A small self-supervised audio encoder (BEST-RQ), trained from scratch: 2.1M parameters, adamw at rate 0.0024.
Rows from block 3 of a small self-supervised audio encoder (BEST-RQ), named by matrix and row number. Each number is 128 + 32 x the weight over its row's rms, rounded and kept within 0 to 255. All counts start at 0. Numbers have three digits each.
After each channel's rows are labels from the 100 clips, of 14848, where the channel reaches its highest value: "responds to" is what is common among them. Only what is clearly more common there than usual is listed. The data: chords played on synthesised instruments.
# conv: pointwise conv (model.blocks.3.conv.weight, 320x320x1), inputs 160-239

conv.128:144151081152144106108118143166184137111129119125108153092150113107072100097148216138146182193167108082092119136104181067129144103112160156164149061171136163104109147109116150087143093104157185178104136095151053115161145131119150162155130141
responds to: the note C; organ-like

conv.31:121095100073128075132146143150115126099106178229112140096034058127092141075108112127136161094089155064105153104116125172154168110124111131115117054085166144111139127156121125131131097140149097106136134030119123113079083095134127099117141146
responds to: string section-like; white noise

conv.238:145199110158096126124145126115108179125134099144114117099107137154102136164157125134144150086116105079103112060169162128123148128175125127106099059137178141120099082171057155079109139036069119148102146175176138080129123163131037134146119128
responds to: arpeggio; marimba-like; playing: arpeggio down

conv.220:086152133123099122107115140121163046132037179177115126080127157173122148132129113132126113121104095109112148145144130122169093099079085115135143109110142144162180138139181095139147118127104140136102047103108102228149142074175144112159135160
responds to: clipping; text has "clipped"; thin (high-pass); white noise

conv.280:158094123133127131174156163126151132151105072142143185148134072124121143075174152086147142135117126143106165143114139154154128082138113110172151117064147140144138110179161141110130122196181052118152119135131141158096135139128175135166147113
responds to: marimba-like

conv.249:107127126142161115159132166105121166122102168096110067140116130102057057141100126152148096114117129068145149120114149128128137094168107057143060114165062137149117124118089119204115092124081159114165157124104166154134066100175071164150120171
responds to: the note D

conv.75:112111107127133083118103152225121161123118168145158107156158109100108119200140141125148123105121075113167119168145141105179129126147112119136141151138134131103126146109151102124128115117106129080118128132114116090135122105094154144136190088
responds to: text has "noise"; thin (high-pass); clipping; text has "clipped"

conv.153:185126126155102080161148105127157132130108104052146103148108178157110145112207126155126178168092086131149143076147133151158139123135139066158156118185109137145066080070146103145126086103090153147122150139166183199162141112064151136140054103
responds to: thin (high-pass); plucked string-like; instrument: harpsichord-like

conv.195:065150143143155121106090184134106072120084115120168154128116121089155150121150100119200132145077145137092119152094193138162129112149180124096136108122096155078104169146140145143158147151125232127130153094133125130121130134150145176162139133
responds to: mains hum; muffled (low-pass); root: A#

conv.254:159174151149209136176150132179129134157088138082148076117106124129125128053138081072149085094147094144088159150150106108113126098149105179063143103097091096135131154126137144118098108166088147103099127151115094138131129087105136138121189159
responds to: the note C; root: C

conv.147:142188114136066103115122145156162122134130077094139101108107092128105128113147119161076112123105171083137173098091165128127139088086149090185051065160168128102147115156115156132093130138088094112148113122135140132145088118145127164135069142
responds to: the note D; horn-like

conv.274:064071066152165132145133111145110147100144134132068136097129098125130113139145122129144025099112151124147079096116089101124127136121125143146177069108059116149065133150146122136083107098112112173128179125166076167154120133119104136110096132
responds to: string section-like; thin (high-pass)

conv.310:064149166139129092136091125101115102067059178192130120109098026097103167102156104186112119121139116127134147149129122197170147141115127125135170131136120114140156172126131134128150160182084131096133094121109138215108136161153151101165120141
responds to: string section-like; strummed

conv.136:022134117113124122132137132147116127122144143218096135053134075141113179170147111181134151107145163116087164127192114128155161108104124153066122107112117155129152138103129112123105048144070140183098150086129122164122110122127149089097175157
responds to: string section-like; thin (high-pass)

conv.24:119175124138163129104068127102114050113131174114174154146110168136136154132125141199135134166088167184132145089124158145138157117123121143118149065113133121149115129135120137181146100095150208180145089150191142130128114180075159102155190116
responds to: mains hum; marimba-like

conv.21:134103135129177135138126149094132099146116134091117154117100063141019069114101149179138102140129125125072140112082148010116115086098100148158102186130116121132106071084111112137129165150168116142171135104153158137111097099120210128138128098
responds to: organ-like; vibraphone-like

conv.6:126150162133091067177131131141146082146119136081160055145121123104117083109133065113114135125124146100138111131064130150132169120115171112104036141104073140166158126096101118224141135132091216151173174153180151126051117120112136141133100104
responds to: the note D

conv.14:113136203106156142122026138178137157133129124190123146095111158094109091118121118089122066138146045145116146222141135200072160075131114171109171125123108133108095146155143195126131146114129134130127137113123087164108129131105137125080180115
responds to: strummed; clarinet-like; clipping

conv.155:076116124151139116107143159160113134126137107123122117086093098117036091100164204114144151109105039034114150095149112116181055117141071118116116106057137138159096098120135139110113088113110121123136085099147158140105145107075139118179150110
responds to: organ-like; muffled (low-pass)

conv.36:144168104160159116142054134101146110101061075172140174129136059090143118068138162152107116116099179162157146127122170166193149092114116111146195113134150117069174103119143093109166125155173103148105084124119126197139149152119233097165068134
responds to: string section-like; block

conv.164:142123105169135126138116106148132184062065146152085120100117011136108068129148194131158168101134084031124124083160165069099111109137135128140171034120157130136157081101087157075116068089110087148117093125113133114151064151127081072130093149
responds to: the note C; root: C; instrument: plucked string-like

conv.198:135133134068141072134114163126134097135087173086095113123071123071031130145128119127157127137132101050133102138018148082127140104151136169140112086131100162122099129119133179148123122088131174200217137017104166132134082071113110139139118148
responds to: the note D; the note F; piano-like

conv.103:140109127184161122116090135126075128119182104081124139119072100112119181115063122128109131116121078071111139130105128067185149128162137131130111092111130135104036103127127153123145084104130114109128144119106111141091106095135098167054194121
responds to: arpeggio; playing: arpeggio up; marimba-like

conv.206:061166146133135118118088116092110045093116111194110052084132124109080087104112138127168115106124075099079136097131088131140086115173173104060136105071108082012153083155105135139109143135087113117167147080105142097136122123055150100137134114
responds to: rumble; mains hum

conv.282:124095150131124092105113168076107115164117082134150150128113185208095132172118143141107148146122097098073155132134129142050073103171101127122085088092161129134094141127141164134135131099082116168123053167154106094134124176100119131148161138
responds to: arpeggio; marimba-like; playing: arpeggio up

conv.161:066120113087111124124156159141085145201059167121094103075087141102124083141087105114098163087130118133140134090143073102143121144091131132057110153077134160143106077128157085121129101091108125098105026091129108139122150158087078125123162144
responds to: marimba-like; strummed

conv.181:197139133140113174136107079108117142136145097150112108124093160149134125145175115100111101064144106116160147146174115147112135095117123174115156149104159157184079139163132149012065168097121096156128160159139154109125114129127134129143075130
responds to: the note G; marimba-like; root: C

conv.172:140109124134150100144137073118064104105092076042110109138111049163149180120116064099122152094170135171155148129108080158139141165092173086133082092149095130119036138128093153076116120067127120098117114142136108122123125166158108161120085122
responds to: marimba-like; clipping; text has "clipped"

conv.25:154149151126172024132120139126142105140108112101123112153102119127130119117148168142092142153115156075129142127050145130117126130111097118154078111160095148095131122129117109131083078132126165185167161128155169168129114122128204177199043190
responds to: thin (high-pass)

conv.114:036056112196114203156077155126103146105120135219143125146125189157068126117074121140085143092102184121135140098136072173179150153145130105123164138061162110103153103110158120174095129119115164149127031102196119165166157117112149088100156113
responds to: mains hum; string section-like

conv.97:160135080184132140156031126203074167131208090140152177092127099161128116216089133112098085124156081141168100152099113096150141118141131130139158075147148141090134241119118158136125135116133094140116070129138100107128155151135120082135069176
responds to: organ-like; square lead

conv.33:081090100198106216119048068111117090120174182144138092118128167100087138122148093113093135110104090109151116132128160171174184166087084154089168165131143107165129125142098136104105135091083185143118075194103143097109121132105108134087154122
responds to: mains hum

conv.119:112111080110083121113127118102158126150095106128091131159210068116061119165087152150096203156157129145134137109119119134078167144166112109137133200135182116141146074106122101161156118108148143160091150149182174101140100091129141064131093128
responds to: square lead; organ-like

conv.10:154096109099093099139138149173161135074096146129126115177098092085107154147116149140197179151144141106150114111074171122120175159127104140133137090183143119115158150104141162159102144156124116145143088102086169129164099125106110111146089153
responds to: the note D; text has "quiet"; root: G; clarinet-like

conv.244:181148134134130042154117077175127129098088156098130121132087069127133127118166128120094152113130139071131204143062126160104166091075129159184151147062148164144105102141110162147143132153170105182166128101142171120102047156109136112151110123
responds to: text has "noise"

conv.303:125141152157125121146086122138103110095137072135178148080186104128128154114172133143130098150143155155105161131144147151165122121119191121142148112114107156136110137181123161183139110115149163122112108199145154164145165171160157136160159102
responds to: playing: strummed; clarinet-like; clipping; text has "clipped"

conv.227:108119116111164097072082111179115098123094213093150117083131110134075090137162113142146175106167109099094119085131118086147137128115144162135110102142131124165163052095113048147100103145081132144109152186159117163143090080079155120105155109
responds to: thin (high-pass); text has "noise"

conv.68:097153117136130165106145119139115109153086093127115176098137077140168172182130143173104150139102190159139133133160097129151150104122128151133115126082176148151141120108146142095173173141089155181131114067134119145063046129098142138180130106
responds to: mains hum; marimba-like

conv.179:191086189135161109109127125139133126099108038085203112168123116135147169102140120126121214107141146129105164161108154155156153152111183149108162150106165127070141166137177167172144114207166110173069168137152125146117097134101173139117149157
responds to: clipping; text has "clipped"; harpsichord-like

conv.133:104116091124127106099098120166094116141128194135062118132181000115072116170133135108145142131126083114053083132162119075111173127110132161116083158079089166146116116086056106111140125128130127105137173133072137135130118153153044124100095116
responds to: marimba-like; vibraphone-like

conv.301:119116123146160113143107111127126120149162056118120060155131144118173146148125118109153156088092175167167113113097141144121145136133174096124158088118144112108136027148048074119158086130145110053115146158099101078094046176144129111136159124
responds to: arpeggio; marimba-like

conv.296:128165149169100136128140138059140139148164099125083097129120108123146168178160158158122145144189126117172073160090137126141121131164175130124094067149138142163118192163154180063119155027081175168170132111144158133159105137158140123137066129
responds to: thin (high-pass)

conv.197:120045085085097169106119182146143116134118177116133108159073107112162135139101137101182153157129123106137068149181153152116154175121122151028145104133164086149076150122184149125112126147112119119074152155101148092106072144168116150085166138
responds to: the note G; marimba-like; root: G

conv.210:105100189056151154091086174126101101118158157127145142154161099123121119135151136106124127113129125154127096096098179138135116149164153100155148099118132137119159095088190128118165137091159122136060173135172113129152155097130151090090170109
responds to: playing: strummed; clipping; text has "clipped"; clarinet-like

conv.174:138133122155140150136167097046133166129085152163087102146110112089142072142154130059169123118118081122135050124166154112105104115170114159112107102149114138105108130169079145020097155055128156148098145097064065096168096169157088107116093175
responds to: the note C; root: F

conv.279:108169113156104164161110104084096125113102148113109104143076129156124127085101114144111100134095137103139140137179133130101126139112112089108112139135148087118071094132111117133134101110116145098083156102076143128126109147164098124123137127
responds to: marimba-like; root: A; vibraphone-like

conv.313:163136080167149161148168103097160119177117059146145156116140038117078141089144120155128139131133126149047197120119137046089083092116142162122132187136146131106111057113136113106144197152158114153147137116101053126120092115113172081133125107
responds to: square lead

conv.120:101137093117116123118147137107131119146125016097132113122105061097150156113121149078144123137133154180128128098060064109123097143126170147123107141164115136098074117128143139158144143117125128130136127100106119157114128091129102085165085123
responds to: marimba-like

conv.306:121110108098152125140221097095154103110066089121134163131148057105060131095130130067195146130121141114129152139085146083092126127144131092098107130153121084118125106133147088136120178094145082138118047100080098068115093087156159106147114128
responds to: strummed

conv.40:148105151166121196091144132090140083155146047140144141163082117169107143146077129101140111133132114161081089163136140204125117182158116087138186068101126101141144148128162197113118121082110113127083141200166111124126128121091110121064164171
responds to: clipping; text has "clipped"; marimba-like

conv.199:091149167064155109090146097126099100116149181126135105130142132153119067103185168121169104097132087128093166122114151102077149102104139057120160097122095098211131119161090107095108144115130069093106195125107106126156084164081144132108161102
responds to: rumble

conv.102:126088106120130158143222113100129178195073102136149184137148149226067058155095129115096146176136106080105140144108113072098148135149107127154099113146186131116164152144166104167167088121114078165096099127089127122120127081168131131113094155
responds to: marimba-like; strummed

conv.188:109122132140148173089109113171129101109126101132162174117072102132135154143128131156098095141144160162092117134105095121103103174136155174155143125130161102097075103125155109109121141143092116143144145156163108178148109117065167123113067125
responds to: thin (high-pass)

conv.271:123104151047171069115134099175136128187046173146110145130161134184097140130114137125121122138163131093090109110088133152141146128163087085123150128167134163156188110106147093135128108116101095130136145118135166184110152065099106177182140090
responds to: thin (high-pass); marimba-like